config = dict(
    arch='resnet',
    model='image classifier',
    train_examples=195000,
    translate=0.12,
    targets=['top'],
    activation='celu',
    label_smoothing=0.1,
    head_dropout=0.2,
    muon_scale='original',
    lr=0.012,
    nesterov=True,
    orthogonalizer='polar_express',
    lr_schedule='linear',
    warmup_steps=370,
)
Rows from block 2, named by matrix and row number. Rows with one number belong to one channel. Each number is 128 + 24 x the weight over its row's rms, rounded and kept within 0 to 255. All counts start at 0. Numbers have three digits each. After the name is the row's rms in percent of the matrix's.
# convs0: first 3x3 conv, stride 2 (model.blocks.2.convs.0.weight, 128x64x3x3), inputs 33-43, a 3x3 kernel for each
# convs1: second 3x3 conv (model.blocks.2.convs.1.weight, 128x128x3x3, transposed), outputs 33-43, a 3x3 kernel for each
convs0.49 100:082121180094126171112145161112109076124132070157140120152124131163161121140173150129157123135145163082085168159119143113139136106143122146109151156129141130114112135130129102121099092114164135133097118123106124152133120105087135113154121119137123170114125177145111148140101112146112126146129122135
convs0.50 100:156129152103135111123139114102083140152130162151144149127149115140128107158140124164154186154116103113096086114124148128136145167133134122118120161126159171172160124138144113130137121117130125106152127136146135129126143146148126141140117135134172144076138129101094134120104114138100132168088098138
convs0.51 097:141109123123130142083142112131111128156136122143134113120108136129132121120127137113137102119167158167151087139109123131119134125121128146099116129134135112104122159122131151117105144130098117123146150150128144181124141117169150140147142135135155128125128141118132111159156145117166163113150160111
convs0.52 099:140127115143105095117125073137095093106115143125110109118107118141085121115061109119133116092073146093063111104113120101102158130115116122187114148143136131105139154147111118135141132136136135119128146144141147119128097130143136114121174158127073133142099106106108151122086133143120122121134116110
convs0.53 097:128113127151106129162118125107123144148133147147125113143105141126090128103079154121083124142103124144149143128135109114149095120169133113181115142153126122139117112132133127097106126132111143146155120115107147118079105129105143123107163153156171123121140094109117165122196140148180121125111114112
convs0.54 094:074120083091085036108118093128137137123142163117152155091095120124100128125131083128111120077101096110135110136136124111142143126134157144132109172162120137134122112150128141130120123133137153144153153137150140151154133134139108113155125146175113146113127160127131130090142172127166162144143143137
convs0.55 105:090146144104110156128096123140120083127130113134146151110113126145115141161134135094100111110131132093124124148104065149090094139132139122138117094099084096125107129123117108087096119140125106123123112116108123110087126090102160145127129153162115169118101126164158119134131119151106132163087131168
convs0.56 102:121090124139115104150137104107129121117131111106153124160155155149129108095127117075091118102099114164195164112123158119106108156161126170142174133153150105134118149124150102123101106118101100115141132143170173180156113111089142145121115109138109137156106104094134145102156101136157119169147131148
convs0.57 092:125103078130123089152156113145118108121104108135124091112133174090115120111134122152117093073131115070094081076106136095112112118125133089120099141136142111127131081115163118117140124147145092103115133110110084085111119107154128140170134078115179125191163113162149098106150111108128105141125081102
convs0.58 097:102110098109079110149126112115129109113149147091150170158126158135108101123097114106145122129138159141153188125144127116113111163146138132147110156126126172082118139139097138128123153112129128141153095141153108131151137124129132175146125161132191129126182119159133113142171164176114141143119137170
convs0.59 105:112108104146145109128125129141178143112159138113118099181110140186152141202131100142152150100122154085115143161132139154125112138146110139141095159133129129137135120140132106110101118132089110133121113119126109100098149103119141087070138086112117171154118144116119120146122134110133128081152129119
convs0.60 105:092099134083125103126165110198156154144112128105093074123160098122109086114098117135150130163163154135126143110156130085124100138071101089127165127152173135117149129140110117149130124126123144108079142128100136135106080138128112103127101123102119147121126131156088132167090121130138160133144129118
convs0.61 103:131136125113165159156111180124138128110127134136147130122165141125102149152126139066088107150136134168140146155121129119135138082121117126106091143135125158170150128142181124123143143121162136146134128150140128127137101133136141138139152136111146138155188142133166145111124108122153122133176137122
convs0.62 107:137145116176155152135133091105086078109091077116083080125150148126113127129126115056107121100105091102113103115139147111149131115147115090097121118131109124125093122095130107116121101122129114136114116129109097137136108146096163149138115130137126106074133152105124151129093121127125097120134108087
convs0.63 098:107124159138130141106103126169136117167131108148155137120118119150084118138144112122125120157149122147144158175118118152132107111113131143140147106142099071102106097101166089082140168136134162153161120101156084099121146124103122205121137186108146138133105145135072135170084136142135158111131138095
convs0.64 102:155086084178118169137080163108147183151143149109118126128121116134133106155127112117152173116155130081119120134146113109133121113126140138136133145159132168180165093113117113125115100164160141133169124135153099127143120142144142139131128116090123134087110163107117109106137134132117121177152133156
convs0.65 100:149111120108116150095109131098125139110109132153165157100088107106083088125136160133180135124161134115159128122110118126113143117111113162127116188115151122113121133123107105124106135151124095124142090099100150175132153129114128104126134107147124118126128110133157139127116137148152159140149160164
convs0.66 095:142100131083097120109092151186158147134105113169168130136123097107127126110135108173141148160140120135119117101069112095071117105105133147153174116131132143138153146163150125102095105122135147117141162148153138153155137116122134122151122106122119110107173147107120176143119134141110140141106116116
convs0.67 100:153120121136125102126145096113117125138136111119130132122112128171139138127144126159118097229156134110125117102112114131132139122117123114128102155138103140146115109118116140111113123115128159121107149121083121144118085089101117124103092133118118120121096130122099123130160116097147128124132090098
convs0.68 105:087063102090115123127138151135144147124127129147117097148122115104128124124170158107107132171128115142114124069122141130125085153133122128132139159147165132130140130114137129119111162137136122173178140133161152118124133141154132118115107114101125094104120145130131176157122139167122155122141155130
convs0.69 093:120164182134157158154127098103141134126140124116109134114120098123133077123110127127096084147158118114146126081087135118091151135122137119141137099137118126156105128121155123103149104139157115129124125113130133123136175151116189126133109152132125110151114108112121065105080107109143135131092119130
convs0.70 103:152134123143124106160184136127149131122128150107116105100117130087099122120123124185132108181158104135154145103117201105115158121146161071067131092063167152149155152124119143131120109142100120146131129150144126132117159121129110129148118134145157124105129155093119160150126115145130127158125142154
convs0.71 098:146110118153136109122116143161158142150133089130113091118165149130108122136115096125158124123124127072113161094098068147140108146119105131173160140136128117104099115132092117127113106142148125111102125109096076131123102143134101128127122089114113172170125119168132087135086124182080107147079130132
convs0.72 099:131104135096118111058099104128145149134138161166132120123131131074112103108085084172147139129131118116114121106116161088132185049084163089129166131155136141124101091117157133120130139154153110125105149136117150143123139125110151163109137152129137107112122127142117169181147171125164202159150155109
convs0.73 100:089108162075056114080073117157137107167140096160113103135120113150149110157119194149161154129120102103092137132157123146155110142132108153116125156146161143087113125120106121130098128120112131127132117168154086133148169107095160130106120117094109103116125121102178150104146120114142112126102098117
convs0.74 102:114111056088142109097141155159103076187153083137123107140121123167112128169128152131118127116090134124096151116118085102132138096118159108117140088100111106123174126135123117119101145120161143115091162149140147126122114116127078104148145094091137122123131121162090157153135133139140155132146158099
convs0.75 103:122092175139147186148156101151174140134152153094102134119100083116114148144106150106086105111101157116166175113099107128117150116112166110116146132113159108132160139124117139139147129140156117112095142143128122149148135141123157146137147112127153128148150125113114118097138132072135139115107119153
convs0.76 101:102107096137124126125090109154150164154142155158137120130121134131123127141135108167110092129127112145135129194107078150106128110096134152160121147158119155095135122149141097119136081080124124146120142151158154139136072136156099101096078123120075136132076110116142140119148133123146127154151117177
convs0.77 104:130132103105126126144152137141155159132127120125123098144124097131132124144147129147157131099121112088103154121142166133115161156130145131158137166121126148120141143128139129106100130109096182133110105085100087101112202136109157134123087105125116145109112139130138152138135098118136121124095118137
convs0.78 096:128146141145138142140128144128124131139128168080111146145123145139139112158161178055125144088114127114161159130120124125148127124185150127119111165158108139120138115076122136108139165127115116098100145140119121139134121143154142125180140086132158143128116126113121103123096104140091082136111099102
convs0.79 099:127128134138127127156104112134113142104105130112087094141108061136148093101087115153160180085094160102122139116160123164175141138163107128159089123134112087126109138120109177172155118124137146119099150143136138157134130147110146163113159125137126124126122055146090063104150143153140149174126167149
convs1.49 107:174159187117091143120115142082077089117170167145143125147120116122090108101115127129139144126122144129111140178135109098094154099115090139139175107097101130107129093083123118142116145203136140103126110147135086189127107111136115123150101123113131147103143153078156160102115132126148143123143129129
convs1.50 096:079095132113106146139110127125158107098130143138150139160136125131110104171141128089127102139088144174156153119108158160137154148128124150105138118113144172161105125134118150123146161143138164090141119144146155137144119096146125132115164139118133131130114110141151125137125118127180130144114146149
convs1.51 103:141151138159106119155140115115130138093154136146147105116111151128134150149171137130122112114157167101131154143156164113112121093113140106151138127080086120169097150143163179113126114168171123131132082123134125156125141170137102148152127144115149163121138142112143122110140195146141154104181188086
convs1.52 079:133156126135133117130086074135135143113145135162118117137125150148132141128118131152132101144143133133109138116121141130132148161165133170103126159115148097138162128124145106134116090119107135128117125113128106113073137120117191135111142108115155127090131106110118099100153132147146131153141155136
convs1.53 103:135154120132117130084095156106115122126126084120151133154095160177156144174105104110119097071140132146134094158149159130162084105121108097111142129113148102135139172140139156064119100154160116184112092117138141131170096108162129142119137141073128137141138148126151155140078156150142155158158134114
convs1.54 101:146104154117135145103137168092139130102130146150155169112110076150125120135175155121082109122127169107105154066064111162152105146173162125130150119109087142131117113131095129117138102122100139119166093108140128065095081097128114141140127139158148139116117153140124166120130109107148116121132132118
convs1.55 109:121118138110104142113100146112157155097134132144182140083131102137146116124160090115143130077145140114149147104087123100107103140145121136090192144159133152145111139146125148126133151131153141145189072113109123151143102105104134123134110099087134112108156133145131149149112116152119128124102118101
convs1.56 117:141139160138128126077105171086107105081098101183160165111126127144147118132120118124142124129135116114122105091111124131106086103152171121119143102111130146141136147171156160136116158098124137141153149134099136112095096131124120139132159130174149123109094116104124145134153141118135100082127145094
convs1.57 080:086118123143134107106121121132144136120129115140134164156130140102108191126145178174155110128111054135168142153146129128113110116112131187139097166132109132107147104108131102117115119120110101123088122133123148154151158111142180154165165113141108094179115113158108106116139136185153160156120150205
convs1.58 095:068121096101111134177092128169195156141140082103091103116168157081115178107117138150135104142112077156188149111119153151135121129127086089114156163125132115098080100145120148112141155131133159145146130137118124156131103100113132143160090119131112143166134152163160108072117095085118102136073090129
convs1.59 113:117093125123128131143134172093128119141158123122146101168137122153102124159110176148100104150098074108121112121123101118127166112113151158146132136137111109090054137113122130129125151144159113115097106147115095199146080135154117084132158157125156165118161126093206111075134128118133134118162136122
convs1.60 107:113101118127106121142085075162122095108062090094127106117170153105141160140153115126120146125148138137132141157152143136117112119105109123129108136149116134179094139135167164159133125100095144125130129121136137117105115135167127132116115090141129159170130169151142131132115122123099115104119144143
convs1.61 109:120140067132107148116133133169149164139127153117125130177157178094112131121135116130102094135150139151112152112149150177154091140147099138101115089105175118124168120126134145082140149090120121161108126136155106129144156139157152141127112093074153130121162136118131113140160137114104119154113119145
convs1.62 119:135129118135139134155151132170144126101099115127126114124129121117064090140088086141128141139129112113148143125129142095111146106110118147159135172163135116135101137142139135113144144153112144166175161136139106128122119124124138151123124113116121160143171177161136179126103152149108128114119147136
convs1.63 091:093119109118127090104121124120131182104125125077131145121143122109137155110113163160138202130136093100102084143141146138161170113104117136101145137124133128133172166125111144173133110115174112122118072110098114154106146151154082108137114150113115122142110119122106109127124136159154162149139145161
convs1.64 103:100156132108117127134144164156120093156146170117173160212161118174163120162171120121114112133137103157152145136140142145147137156140113139124134095143135102133205122144128145167154193154111146113152147141111130136150136100154164124132161149124099091163097135159137129150127122117100124086091123160
convs1.65 088:131128131165165116130093089124140137189105132090109091116122126135126150152162157182116108162152127092127102165147124134134104159146132124143117102117106120140108128135111088114141129105130157141140143156108115108173127109134110134130155148138153111147112149143116163138108123153124123155146135144
convs1.66 096:093134145133148141152126130157130130126110127112108146132106126136102076155117085080091090093114112119135156140124141170147111153151097117118132128093123129093134095123185147143183126114107095117129107138128103106144079132118077167183087125141122169089136090047115081068142138122171130106146125115
convs1.67 086:126147120170081128126113074139130104121095117106108134104172171096124128132125159144119126129103121141127116159125137191129117103106146149143101111109120150114108107096135136169140114135117100163136118129139097102097134137178116159138148088102116112148083124119147100094108120154122119158118118134
convs1.68 110:130135069134142159141146118176154140147140139137128063134129123093119109126104125145142106161131098183138150103120183121132150103103139114116129103142126116115101174136150143115133184145147182148082144111126076172169098109125124101129106098114109108175150153148182122132119090107131107173139165172
convs1.69 086:149111135177132129151150124110124116169155120136112118149192159128112158135126174114135146114106106095135116149148138076108129117109140133163148184131144160125140168149118122141117106146143140095148101108124141134180133120070155135131137138136130110122131120127129086120138144133097139152121120160
convs1.70 105:127115154145114103155135100147099090162134157129162139148171156160125142155152180082133128109137127140157138114175181121152133132102091103142143098111136143114084108133138148187145145152172141132192104166151144076153119156168120092104121129114108113111103157176131153157153139099114086102152103109
convs1.71 088:118141118132124080132151135191141124130112124108116112166157082139122101118139071115082115106123107127150120114143122116114115174149178124159093153136137108144129130110165156100112121109145124143128120122149069174105108149185144129121145141108122154098129155096135099089105136152077137142128144178
convs1.72 108:085163139142145143168141108098152150128132137137145137140114133170135070150133146065073097096123143084158151106136172148136120158138105111127113109102179127110144082147117171153148145138141126136174123113177136098110118118118114157125145097108161117071156115044147084077136136119158163119146135079
convs1.73 096:103103099083147158139141144122131110139131113094128126167151086175125104149141120131135149133100096158133131115074123147134153142146156111124093091118120133159117140091110110120159111121059131144109098120161123210102110125100088127096145121147120121122110157089169184110139125135153117104164126129
convs1.74 107:144118169159132156198140175139132129128162113108138115167102134162108094151127123107088119097105111092138125148136110121115125129115139122125188125119126116125114098127158134117136165129133140163151115146168106155169096137138129151135149136124099155123145134109157110129152125119117121081135155115
convs1.75 094:113122129114147103148161123126112126156138136101097137123149132113149101085134093115102151146157114135129148147109143166119122128186160122087152131143141115193101117161115145113116134087153142094132126139167127166149127159164138145113135130142145138103113102142129145151147099135159090124127103090
convs1.76 098:121145160110156142135110155124108116112103094094135140131149141180173147120101147125117130144140134127171102129097132154123103135212142122119127128112137114139111112133128152090124101098129139119106109113133107117108082110154065118115141131123123155110134128135128128145106121115163156119187120124
convs1.77 096:085098144123147184152122133123129118123157120119182166151124134090099112156118144104138116112131110134151115109096141122154159109170098119125106106123144129125154136104171125160135163135125122115165111161107130110118106112145134161128124189116094121115109136142170170144126123160104103101132100152
convs1.78 094:147129110109130125093066117130097081134100149153126124119111133147114081131151095118115099139127099149148159122153126148139107134132111143142106105136149090090139140133087156075117117096093130113129191143166123095128164170183116124149135122116154150136135088095116090093190154080130149106128142154
convs1.79 100:117146134112118115099158143135138158128112118137135141133149179152152115153175143127092101151128099133138138119117102152128100138151161101134118091156127091117170145103118115109132146096120172178117133125110058071103156148123143143118125140136111131129124181178163132135107114146104087148136119153